From a checkpoint of a small sound classifier: held-out accuracy 93%.
Rows from block 11 of a small sound classifier, named by matrix and row number. Rows with one number within an expert belong to one neuron, the router's apart. Each number is 128 + 32 x the weight over its row's rms, rounded and kept within 0 to 255. All counts start at 0.
After each expert's rows are labels from the 100 clips, of 14976, where the router gives the expert most weight on average: "strongest on" is what is common among them. Only what is clearly more common there than usual is listed. The data: chords played on synthesised instruments.
# router: router (model.blocks.11.mlp.router.weight, 8x192), inputs 96-143
# up: expert up (model.blocks.11.mlp.up, 8x48x192), inputs 96-143
# down: expert down (model.blocks.11.mlp.down, 8x192x48, transposed), outputs 96-143

# expert 7
router.7 [124 143 162 119 156 146 118 157 150 169 131 204 113 150  73 153 124 120  77  91 148  89 123 136 186 147 130 113 126  94  38  92 166 179  85 115  97 142 199 149 158 154 102 128 128 119 155 124]
up.0 [100 140 103 114  81  99  81 140 112 119 105 125 126 110 121 132 130 137 111  75 161 138 111 133 170 100 119 140 114  88 125 104 145 151 116 135 145  98 150 162 110 110 137 138 138 133 194  84]
down.0 [ 83 143 112 190  96 143 127 123 106 104 143  92 180 161 152 155  75 137  93 119  88 239 140 142 121 132 148 135 131 121  99 111 173 124 182  87 176  93 130 135 130 144  96 140 122 150 122 169]
up.1 [164 131 147 143 122  34 124 144 151 143 124  93  97 128  86 115 126  75 137 140 108  83  72 155 137 123  80  96 126 160 134 187 157 114  96 177 110 107  80 112 117 120  99 143 130 153  85 123]
down.1 [163  92 158 102 161 171 103 143 111 175 161 127 142 103 115 144 120 143 122 128  30 135  56 126 178 159 141 152 116 114 171 125 122  74 101 123 139 173 128 165 101 119 114 121  86 187 161  92]
up.2 [107 110 110  80 148 148 118 111 131 108  99 135 114 152  90 130 175 122  96 163  94 100 124 184 121 133 105  94 122  66 106 142 152 113 152 145 136 119  97 118 255 121 119 140 117 107 208 154]
down.2 [101 158 113 182 112 172 158 139 193 135 144 154 104 138 198 117 154 146 133 138 105  66 171 127 133  82 131 113 108 128  80 134 208  81 217  99 150 158 169 103 113 112 136 151  89  98 122 118]
up.3 [130 124 107  86 193  54 106  95 153 139 158 122  76 144  94 119 129 100 110 153  95 133  71 154 148 180 163  90 131 158 153 194 110 149 111 142  81  98  87  76 173 142 145 136 118 129 101 158]
down.3 [175 115 116 186 186 140 124 147 128 166 146 133 144 105 108 160 167 143  95 117  52 105 118  68 152 152 144 137 131  91 120 110 160  67 163 106 111 111 102 132  95  73 156 131  88  96 134 139]
up.4 [118 126 148 115 153  87 124 182 193 138 112 174 113 167  96 129 109 133  87 156 134 129 160 113 182 130 145 114 181 102 153  98 138 108  86 159 157 107 163 138 119 121 149 107 117  81 148 174]
down.4 [106  95 104 124 105 128 151 147 125 134 166 136 142  48 167 128  87 134 139 131 125 110 131 139 188 116 147 108  99 144 123 153 142  77 137 119  69  67 140  78 110 146 153 173 114 104  83 211]
up.5 [ 82 136 201  78 115 142 102 125  93 154  79 131 133 137  79 169 149  95 106 157 182 130 175 133 170 124 156 160 146  92 169 148 108  92  82 156 103  52 159 174 182 179 101  94 133 115 178 167]
down.5 [103 177 100 146 135 132 121 138 103 114 174   9 112 104 166 137 111 132 189 148 122 166  80 149 105 108 131 107 132 110 169 141  72 106 146 115 102  80 128 116 126 130 146 154 101 163  82 119]
up.6 [129 134 141  72 211  52  72 127 151 141 164 159  86 171 107 126 142  94 109 162 157  79  90 170 111 145 112 101 128  90 105 161 136 114  69 177  79  68 125  89 183 132  70 163 147 121 130 184]
down.6 [101 165 128 169 144 110 138 119 179 125 174 161 171  74 158 160 111  97  70 140 115 135  59  82 137 138 175 110  96 116  99 158 151 106 155  91 157 167  90 149  80  77 117  99 132 108 168  88]
strongest on: the note G#; the note E; root: E; sus4

# expert 0
router.0 [ 93 163  99  65  61 157 141 147  91 115 116  91 140  80  68 178  84 142 147 123 132 118 140 166 169 140  96 149 161 148 152  65  97 137 144 109  89 124 114 123 116  94 152 129  89 127 173 146]
up.0 [ 78 135 132 110 151  77 128 101 156 138 115 189 143 130 124  74 126 111 148 154 104 187 177  94  61 127 126 114 173  99  93 156 129 157 141  77 160  63 131 157 111 133  93 101 142 110 113 139]
down.0 [145  83 140 101 118 111  78 146  99 114 169 168 187 118  88 153 105 111 144  82  57 142 110 198 130 151 123  89 164  62 190 113 157 122 191 109 145 129  54  88 153 124 120 170 106 152 165  38]
up.1 [ 69 104 189 110 140 114 182 110 153 135 127 136 116 145  87  67 123 119  93 163 133 143 154 111 110 157 150 171 117 142 143 162 162 155 113 117 147  69  78 175 128 139 126 112 117  88  85 134]
down.1 [110  83 117  97 137 140  93 155 105  75 138 154 107  99 177 141  93  62  90  98 101  97 115 140 136  93 104 136 173 130 123 171 170 114 172 154 115 181 132 145  85  84 178 130  60 125  50  54]
up.2 [ 82 143  81 157 133 115 130 129 112 142 145  82 110 120 158  70 137 130 130 180 136 128 141 180 127 133 127 128  72 192  42 107 169 186 150 148  95 106 179  95 117 174 164 152 141 159 151 143]
down.2 [190 103 133 143 127 107 159 121 121 128 205 100 108 119 140 102  71  61 196 132 123 166 131  87 165  94 216 148 127 170 136 196 131 133 160 129 162  85 146 108 129 171  48  72 194 128 116 146]
up.3 [130 117 115 121 137 137 115 103 135 124  91 120  96  85 127 125  67 129 151 130 118 150 117 134 118 139 111  96 108 189 103 107 111 104 194 156 201 196 147 189  73  99 160 114 151 121 115  88]
down.3 [176 132 132  87 154  87 175 143 124 148 164 127  79 159 144 167 145 101 177 135 112 119 110 119 137 146 133  65  94 103 184 130  54  91 128 143  77 132 121 129 121 132 135 119 104 173  95 149]
up.4 [143 199 126 110  78 131 144 103 124 150 211  91 159 138 155 142 118 128 122 105 177 146 105 120 137  99 155 188 124 151 145  72 101 133 113 133  71 107 122  66 108  79 151 116  68 185  90  62]
down.4 [122 106 141 171 131 135 166 122 106 112 140 114 127 120 147 106 112 129 113 106  81 129 141  63  99 129 121 142 147 158  88 179 135 161  93 181 141 122 179 141 113 163 104 157 101 171 183 141]
up.5 [128 145 102 109 101 108  90 165 155 127  85  91 105 131 171 190 110  98 149  64  78 132 168 132  97 137 109 107 145 104 183 124  66 145 210 213 103 130 145 205 146 130 131 152 181 124  61 123]
down.5 [107  86 138 111 182 123 123 111 139  87 116 127  88 134 171 112 126  10 156 155  79 122 165 117 174 113 108 157  97 134 127 130 161 130 120 167 131 120 117 152 123 135  77  87 116  62 138 153]
up.6 [ 70 132 127 120 141 150  73 145 208  88 125 131  94 158 156 189 113 104  96  63 137 181 124  89 112 101  85 123 120 109 135 148 124 141 181 125 135  92 121 148  69  69 113 171 172 100 107  95]
down.6 [ 93 158 164  74 139 147 128 155  65  89 150 120 126 167 130 102 154 112 172  82 129 146 127 109  72 158 110 150 149 176  73 188 178 145  96 110  93 129  54 154 185 156 113 128  96 173  92 157]
strongest on: minor-major 7th

# expert 6
router.6 [ 73 149  68  99 122 153 106 192 151 116 101 147 148 133  84 146  88 168 107 215 151 110 150 110 111 162 114 147 103  96 174  63 153 142 137 114 170  88  71 155 123 137 111 154 130 111 172 186]
up.0 [147 122 116 199 136 135  46 120 139  41 156 114 130  79 135 121 120 111 111 128 114 132 110 116  99  98 115  82  88  72  92 111 165  46 159  67 148 175 124  87 130  85 115 185  96 123  73 114]
down.0 [164  97 175 120 133 163 170 129  81 121 106 176  94 115 101  74 138 168 104 148 123 155  93  81 149 122 213 183 187 121 177 122  86  43 131 133 176 130 138 147 127  99 123 155 208  98  97 162]
up.1 [125 144  95 199 120 163 136 124 169 132 124  83 104  83 126 151 116 114 112 109 122  35 151  87 168 138  81  82 138 119 175 128 134  65 169 143 180 108 109 129 115 156  95 137 145 156  86 147]
down.1 [210 104 139 150 102 117 136 155 162 123 188 125 125  63 123 155 114 114 193  98  99 102 133 121 133 117 146 145 147 110 153 133  61 144 202 131 146 128 130 135 130 103 112 173 131  92 149 145]
up.2 [ 95 158 105 120 163 124 152 146  97  98 132 183 114 179 126  93  94 137 131 139 140 140 155 148 112 116 103  85 194 146  85 109 108 154 112 139 171 111 118  97 142 148 137 139 143 136 153 145]
down.2 [171 142 140 155  84 184 128 195 142 115  74  67 132  53 157 116 122 145 170  94 126 149 119 153 188  98 103 128 128 161 111 154 102 105 104 135  79 138  87 108  89 186 198 126 112 135 125 108]
up.3 [103 136 163 139 157 169 175 140  95 138  73 172 115 155  94 129  70 104 181 153  81 130 149 155 171 116 169 119 139 144  93 116 142 171 107 118 134 151 176 137 176 139 177  95  62 162 123 129]
down.3 [119 156 102 152  76 166 145 123  96 183  91 112  96 117 134 132 138 113 145 105  90 122 125 205 198 103  72 109 128 128 126 153  97 124 150 115 109 136 122  26 129 140 178 130 123 128  64  90]
up.4 [166 123  27 130 107 118  66  94 159 174  80 119 128  99 110 156  90 151 137 103 153  77 134 131 109 139  64 101  78  99 106 147 146  94 182 108 110 133 132 168 134 106  99 170  88 162  78 122]
down.4 [132 101 202 104  99 185 121 146 193 119 208 157 131 124 123 124  97 144  99 150  80 120 156 115 130 114 153 145 164 115  71 125 102  92 106 147 127  80 128 136 134  46  89  98 142 152  98 160]
up.5 [176 114  89 174 100 132 131 110 147 183 118  99 151  76 119 142 148 168 126 181 139  87  93 106 103 109 166 142 121 127  76 151 119  69 157 156 129 141 146 138  78 110  97 178 128 153 129 161]
down.5 [116 181 182 114 201 133 189 105  94  74  96 193 105 165 129 127  99 102 131 161 156 170 134  94 163 113 196 148 213  94 136  80  82  96  92 125  82 152 130 109 130  41 132 113 151 161 135 150]
up.6 [118 109  78 110 154 147 134 203 116 138  60 124 143 135 158 153 136 177 139 128 137  91 107 113  86 142  87 129 119 114  55 160 147 158 175 169  99 160 173 152 115 150 109 175  84 162 133  69]
down.6 [115 139  81 146 127  80  82  83 151 115 139 179 144 152 130 232  36 111 132  97 109  76  98 115 107 108 134 124 167  83 137 165 130 159 125 130 161 127  87 144 130 141 111 103 174 168  74 142]
strongest on: the note D; the note B; the note G#; root: G#

# expert 5
router.5 [162 125  97 119 138 132  55 114 132 111 161 136  85 117 136 146 158 131  99 171 129 106  82 109  96 165 147  92 170 114 147 134 136  71 205 145 182 143  85  89 101  90 153 177 136  67 112 174]
up.0 [147 119 118 174 170 115 143  50 101 134 177 151 116 182 128 129 176 121 148 183 134 129  66 111 106 145 118 137 138 162 102 138 137 134 147 107 118 178 146 128 128  91 149 119 119  81  71 117]
down.0 [120 131 112 132  52 139 143 158 155 115 116  84 179 118 182 147  60 138 112 128 118 172 151 104 142 100 159 130 137 137 133  76 146 101  78 101 111 126 140 108 128 139 162 148  89 169 131 152]
up.1 [121 120  96  94 135  88 146 145 109 148 192 137  57 136  90  79 178  85 123  99  83 154 102 178 101 144 172 162 127 190 116 150 141 151 146 155 154 163 166  79 101 135 183  38 145 125 114 177]
down.1 [123 130 134 121 167 150 196 164 131 151 149  96  96 118  71 118 169 107 108 153 196 114 149  52  91 138 133 137  92  75 148 172 138  92 138 161 138  75 175 195 109 172 107 170 119  99 117 170]
up.2 [ 93 105 162  99 138 120 129 165 112 118 110 129 122 122 126 118 129 103 147 119  90  89 176 194 136 122 131 110 145 163 124  91 121 172  74 154  96 137 122 110 188 198 201  52  61 120 155 127]
down.2 [117 103 169 178 134 114 148  58  96 124  84 128  74 176 130  81 132 173 149 161 141 143 138 121 137 108 131 107 148 146  80 183  97 113 104 131 131 134 104 121 110 152  76 121 159 101 106 112]
up.3 [147 118 138 122 108 108 127 122 139 122 129 178 122  79 161 138 178 117 125  76 117 167 109 129  77 131 134 101 151  86  65 192 118 122 137  98 142 123 137 147 120  88  87 134 151 115  91 139]
down.3 [ 77 116 158 136  81 121 177 111 152 122 128 150 163 131 134 129 118 150  73 126 119 142 197 146 156 180 166 140 137 146  87 108 202 137 121  69 161 129 141 113 146 120  88  95 131  82  97 119]
up.4 [113  94  93 138 114 130 112  88 140 157 166  98  75 155 118  73 148 104 150 126  93 190 102 182  75 144 117 173 134 183  88 144 143 144 174 129 142 132 118  97 157 122 147  88 133  85 108 162]
down.4 [146 175  81 131 199 130  54 150 139 103 128  95 106  55 110 152 111 148 130 122 108 134 125  91  98 155  93 123  88  88 131 152 157  88 155  92 168  89 219 144  92  97 111 179  90 106 178 151]
up.5 [109  87  85 152 121 171 105 115 124  97 103 121 150  56 105 163  69 130 158 168  76 150 186 142 113  90 107 129 136 160  91  76 157 139 159  86 157 161 171 133 145 139  96 129  96 143 120 115]
down.5 [135 151 115 126 121 105  94 100 170 134  83 121 200  65 155 114 119 148 171  98 159 181 131 100  87  95 101 106 131 147 111 157 111  47  88 101 144 126 129 144  85  83  75 126  86 177  78  64]
up.6 [153 136  77  99 160 158  98  92 143  99 130 115 188 159 149 168 131 138 100 162 255  60  84 133 149 133 122  90  95 101 168 142 117 115 140 167  91  95 152 159 139 104  98 178 110 140 172 150]
down.6 [112 146 133 162  93  74 109 118 102 101 138 148 113 123 163 187 123 171 155  70 112 116 148 132 166 107 113 107 149  99  48  97 170 109 159 127 115 159 121 121  91 150 109 101  92 138 144  79]
strongest on: the note G; root: G; the note A#; the note D

# expert 1
router.1 [110  89 148  66 122 121 151  92 145  95 135 112 160 133 120 133 177 136 147 145 157 139 142 143  96  48 104  91  85 115  97 190 150  78 102 185 111  56 103 137 175 123  77 105 133 117 177 189]
up.0 [122 134 152 106 139 128 161 157 159  77 183 170 156  97 209 107 161 105 141  83 172 187  94 130 125 100 122  92 120 136  97 160 128 144 138 112 115 120 199 157 141 146  95 110 156 139  86 166]
down.0 [137  93 109  79 163 176 127 165 158 144 103  83 166  90  89 144  81 155 142 135  95 106 112 119  93 137  88  87 112 137 154 152  78 120 156  86 148 133 139 171 128 138 142 179  88 171 127  75]
up.1 [151 130 164  92 199 122 138 105  84  98 147 118 145 178 146 136 150 126 113 129 154  83 121  96 121 119 177 159 109 144 120  60 146 118  50 138 137 110 118 122 132  82 109 137 102  99 145 140]
down.1 [124 207 188 143  76 123  93 134 111  91 173 122 159 121  99 167 101 158 168 141 105 106  79 149 124 142  96 146  94 152  70 135 109 111 126 106 123 133  99 127 152 137 129  79  68  50 111  92]
up.2 [117  63 109 140 122 102 156 196 172 157 148 121 127 133 225 101 144  87 127 117 127 172 148 110 112 139 143 127 122 125  96 158 122 179 117 140 152 122 132 180 119 167 127 175 171  68  99 159]
down.2 [110  95  98 183 117 140 113 148 104 119  83  60 176  81 155 133 123 122 138 111  93  31  48 143 176  87 123  91  93 134 155 149  96 100 124 135 139  77 129 108 136 144 140 160 106 133 111 113]
up.3 [154  94 131 134 173 133 126  85 171 120 147 105 176 142  96 150  99 156 140 133 132 109  77 102  91  98 121 150  92 137 108  87 114 130 113 146 153  74 123  75 124  60  97 151 100 163 117 167]
down.3 [132  96 168 140  69  94 104 151  71 130 152 128 158 145 186 125 149 170  76 157 142 194 118 230 122 150 144 148 104 108 119 122  99 155 149 149 138 138 131 122 110 113 158  76  95  68 127  95]
up.4 [192 103  95 157 189 128  84  91 118  82 158 101 107 159 101  90 179  87  97 114 150 118  56  70 119 150 132 113  97 133 147 128  96 165 120 146  73 100 175 103 114 146 108 125 155 148  92 117]
down.4 [144 117 168 112  94 203 129 125  96 143 137 122 176 132 133 121 139 138  94 146 124  98 139 140 101 157 136  85 142  88 168  74  94  78 148  34 126 129 153 128 133 170 141  79 110 143  82 106]
up.5 [108 112  93  96  95 120 116 107 174 115 121 129 140 159  67 133 123 157 128  98 121 115 154 112 123 101 129 137 116 154 137 129 135 136 163 138  99 100  30  46 148 151 121 124  73 142 144 142]
down.5 [101 119 139 150 192 147 101 126  75 134 144 182  94 125 191  99 132 115 147 127 166 126 117 172 123 177 157 151 130 178 118 136  84 157 142 179 129 168 157 102 154 129 132  74  77  73 136 120]
up.6 [131  45 158 110 153 123 160 142 111 127 172 108 134 129 180 121 157 144 166 108 159 157 156 102  99 127 185 145 132 122 146 154  86  81 119 143 111 142 181  93 134 120 114 114 145 120 189  88]
down.6 [109 144 184 157  98 130  90 192 147 135 150 165 140  62 116 149  84 133 113 108 149  91 122 149 146 137 130 104  75  87  93 125 171 122 116 158 150 160 167 153  71  75  87 176 124 130 140 108]
strongest on: the note D; root: D; the note F; the note A

# expert 3
router.3 [ 71 139 186 170 114 114 143 134 160 101 167 105 109  90 127 124 178 105 148  55  66 175 127 167  99 155 105  99 184 156 144 170 170 113  87  89 176 112 125  86  91 135 129  91 133 164  88  87]
up.0 [132 110 146 153 163 167 130  92 144 147 150  74 141 105 217  88 140 145 173 161 117 139 111 125  88 148 180 113 139 196 123 173  77  88 115 170 183 135 149 114 102 131 112 117 142 105 116 176]
down.0 [102 117 116 149  81 114 116 145 133 135  99 175 165 104  99 111 161  98 147 110 163 120 147 124 119 127  62 131 129 102 107 152 130 129 103  96  71 125 106 121 119  93  99 120 201 130  77  80]
up.1 [104  78 149  80 134 119 152  97 173 158 137 154 143 136 100  81  83 127 151 101 147 145 140 130 104 135 205 187  79 140 106 142 147 158 103 126  81 140 170 140 125 108  63 117 108 132 113 156]
down.1 [ 84 108 131 150 127 138 136 129 128 160 144 102 124  51 114 126 141 161 115 136 116 155 127 157 174  84 124  96  95 128 167 136 224 113 145 117 157 117 129 109 124 105 104 142  86 133 180 139]
up.2 [114 137 143 115  79  90 147 152 164 119 199 171  98 122 149 163  93  83 101 102 134 110 149  48 136 107 138 109 138 105 163 158 140  63 105  56 107  88 137 157  90  86 105 135 140 143  79 139]
down.2 [117  93 106 124 192 142  93 194  70 190 144 107 152 123  98 141 150 193  98 121 135  93 103 128 164 152  98  67  70 100 119 165 123  89 136 133 106 136 119 205 115 141 130 151  99 117 209  79]
up.3 [148 117 139 159 138 109  95 217 172 120  99 176 103 110  83 141 124 107 118  94 158 110 168 108 145 173 141 116 131  30  96 132 191 204  53 122 151 136 137 111 114 147 108 118 114 144 115 130]
down.3 [113 137 115 103 169 165 116 173 146 135  83  89 150 107 126 132 149 122 132 118  62  98 161  81 143 112 121 105 160 159 159 187 113  83 159 135 160 117 136 139 139 175 131  95 103  99 170  80]
up.4 [123 157 127  65 179 145  54 165  96  66 104 139 104 207  98 118 135 125 127 182 137  90 175 131 183 167 131 123 119 128 170  81 153 186 107 170  96 165  92 101 188 146 114 132 183 111 138 131]
down.4 [139 154 124 110  83 115 146  94  82  81 131 133 128 127 151 179 103 181 126 138 124 154 122 151 126 129 157  79 143 101  96  98 134 113 177 142 110 159 160  91 116  90 168 128  74  94 112 139]
up.5 [ 80 163 152 140 140 107 134  80 118 160 165 132 111 182 115  90 132 107 169 145 103 155 124 178 189 135 117 141 151 154 137 106 169 152  67 137 186 130 139 142 145 184 178  85 116 148 151 104]
down.5 [135 156 141  89  89 116  94 132 144 104 185 165  93 147 170 158 146 131 128 107 139 127 114 101  67 124 106 108 125  96 144  99 134 125 143  87  48 111  77 123 120  49 149 135  89 153 135 131]
up.6 [ 74  97 112  89 118 126 162 157 135 104  83 142  94 145 143 132 143 146 182 104 145 144 178 111 102 166 101 200  85 164 123 130 170 157 177 136 163 144  99 151 122  76  98 151 122 115  93 197]
down.6 [109 130  98 161 133 135 111 149 137 151  91 100  68  90 121 159 158 105 141  91  73 163 114 107 151  61 116 135 120 201 132 134 145  93 122 141 134 157 109 143  79 125 156 165 121 152 143  64]
strongest on: the note F; root: F; the note C; reverberation

# expert 2
router.2 [136 123 117 176 148 133 157 148 115 155  82  88 121 194 123  85  97  95 174 166 116  92 165 105 155 148 152 168 136 116 201 130  75 140 121 175 114 154 146 129  97 157 199  83 100 139 104 106]
up.0 [149 166 131 174  98 138 140 168 166 138 131 133 166 115 137 180 157 110  83 127 186  94  51  86 136  93  93 150 100  91  96 149 128 135 152 100  88 122 125  90  90  96 128 122 132 173 149 136]
down.0 [150 121 151  89 147 129 139  62 143  91  97 143 121 102 177 110 109 160 149 111  81 100 129 112  89 110  94 137 158 197  87 129 101 135 112 134 114 124  81 109 158  98  63 129 174 142  94  70]
up.1 [150 148 132 149 136 116  74 116 127 140 118 131 126 176 165 128 102 126 130 177 171 152 102 104 142 167 137  86 103 133 142  90 121 107 107 112 131  77 151 155 108 103 162  96 111 112 148 133]
down.1 [ 92 180 167 126 107 124 149 139 134 104 201 185 158  96 116 123 118 169  95 104 146 118 135 106 168 156 125 145 164 108  99 106 168 106 109 111 119 134 159 113 146 100  90 167 138 163 105 147]
up.2 [149 120 171 147 181 127 104 150  73 111  95 103 125 186 105  96 134 146 127 177 140 115 190  98 163 185 107  96 120 108 158  75 130 167  89 130 104 120 139 143 170 177 164 133 138  95 159  80]
down.2 [ 88 124  99 138 108 129 187 147 139  97 176 107 168 170 131  92  93 132  69 179 197 127 172 144  98 109 150 135 180 146 151 151 169  98 156  66 121 131 135 176 149 167 142 154 124 100 139 175]
up.3 [167 181 108 175  94 157 140 127 136 121 158 150 165 151 116 156 137 105  87 134 145 130  28  84 138  73 145 147  88 139  87 139 100 123 137  97  69  88 124  68 106 112 147  84  96 160 128 117]
down.3 [112 107  90 133 161 139 166 111 144 148  71 177  95 156 115  86 142 103 145 103  80 144 145 109 117 105 129 151 124 141 120 198 172 161 145 189 134 155 136 184 155  69  86 140 141 135 157  90]
up.4 [147 101 126 112 182 125  93 137 105 135 116 121 148 161  56 140  99 139 144 217 145  86 140 188 142 151 160 162 109  98 142 107 106 153 131  93  58 135 124  87 158 128 108 138 113  78 161 112]
down.4 [102 177 156 126 119  99 151 109 138 121 164 152 112  62  80 148 130 115 155  85 139 188 135 184 148 149 168 207 115 104 152  84 140 161 151 132 106 111 179 102 102  62 146 113 155 169  60  71]
up.5 [143 133 121 114 166 124 150 114  82 126  61 133 117 178  80 148 136 121 159 199 161  68 133 162 213 140 100  91  98 111 129 114 121  71  82 172  26 112 123 107 173 152 118 143 137  98 233  69]
down.5 [156 197  92 119 118 140 194  98 128  95 211 106 110  93 136 148  97 155 145 114 104 165 178 164  59 130 139 106 162  81 156 106 144 121 143 109 141 149 143 118 117 141 142 136 134 194 146  94]
up.6 [143 140  55 129 104 176 108 202 131 142  74 130 110 159 129 153  76 107 144 156 138 116 114 121 132 124 112 113 119 156 136 180  68 146 192 139 135  86  91  50 140 168 142  98  96  64 114  95]
down.6 [ 99 154 184 175 130 121 112 109 138 153 120 147 133 111 177 146 164 149  86  26  92 101  93 144 131 108 100  73 175 135 105 131 142 169 129 138 168 132 136 108 193  96 112 115 165  79 109 140]
strongest on: the note F#; the note D#; reverberation; root: B

# expert 4
router.4 [183 101  98 165 110 152 161  84  91 113 159 163 120  62 188 113  99 134 139 134 125 127  99 127  83 123 172 177 101 160  84  89  54 144 184  84 129 172 157 122 114  97  93 169 164 144  86  84]
up.0 [ 92  87 106 129  88 156 197 135 101 129 125 162 133 106 150 170 154 113 130 149 189 188 115 170  81 148 112 107 120 138 126 148 141  83 208 120 128 122 116  92 133  80 139 123 185 152  65 146]
down.0 [151 135 168 110 117 103  98 110 131 155 125 140 182 132  43 122 117 164 134 135 182 150  66 138 173 112  57 178 130 158 117 115 154 128 116 148  88 159 175 157  80 157 120  95 160 137 140 136]
up.1 [120 101 116  96  96 146 154  74 141 108 194  59 112  88 128  87 141 143 137 135  71 165 109 156 111  58 135 182  78 158 135 173  90 191 199 110 123 139 119 123 186 117 146 129 146 107 162 141]
down.1 [154 159 183 152 148 108 118 147 134 173  49  85 126 123 133  96 170 136 143 108 192 103 116 155 140  82 101 116 120 121 101 117 143 148  71 149  83 148 114 135 134 157 152 167 119 150 147 158]
up.2 [140 153 126 137 185  98 123  93 108 119 209  96 137  92  73 113 146 138 134 105 132 125 149 132 110  66 119 132 121 124  82 137 134 166 150 106 136 151 139 111 197 125 135 193 136 133 208 114]
down.2 [148 156 149 123 158  97 164 116 111 139  69 154  78 172 167  61 113 124 143 166 162  90 170 120 156  85 186 111 173 136 132 138 105 107  83 200  99 136 137 173 123 167  84 102 226 154 104 146]
up.3 [152 112 152 191 130 162 107 139 186  79  75 219 121 137 151 157 126 144 116 109 141  89 128  97 105 148 147  74 119  89  72 120 103  85  84  91 117 115 118 159  76 119  98  94 130 152  65 120]
down.3 [109 106 143  64 143 114  91 150  61 138 123 111 130 108  73  84 146 180 152 131 117 146  95 145 165 136 124  84  97 176 106 163  78  85 125  80 111 144  99 105 142  81 215 101 128 137 145 126]
up.4 [139 104 141 170  84 124 145 125 130 141 154 153  50 114 157 117 150 136 110 137 118 143 124 167 120 130 120 171 133 199 156 134 107  95 189 108 214 114 154  52 111 119 143  87 107 154  65 157]
down.4 [ 74  94 136 110 105 129 121 163 120 136 178  64 113 185 125 163 131 125  99 147 121  98  96 133 168 166 118 145  59 167 105 147 133 141 118 116  90  93 135  91 128 137 110  99  76  93 162 131]
up.5 [135 129 145 172  77 143 124 143 109 120 108 178  84 159 159 122 153 141 141 115 134 179 110 123 122 135 137 159 119 174  75 117 109  82 143 123 130 127 114  53  34 132 132  90 126 162  26 126]
down.5 [173 196 217 110 153  97 106 160  62 129 162  73 114 179  92 164 105 151 127 165 118 102 130 139 157 166 121  85  98 121 128 136 129  92 144 140 141 159 117 114 115 158 151 137 119  92 208 113]
up.6 [ 65 101 135 167 110 137 143 143 147  97 141 123  90 138 161 126 133 107 175 132 139 173 145 116  84 118 146 228 144 138 140 136 119 120 161 121 127 181 144  88  81 110 161  45 120 134  80 111]
down.6 [124 137 169 123 159  90  87  96  93 152 167  85 166 104 191 102 133 117 130 167 115  84  94 168 137 113 120  91 155 162  94 158 164 114  99 229 117 157 128 116 115 153 120 122  47 116 145 171]
strongest on: the note C; the note G; root: C; reverberation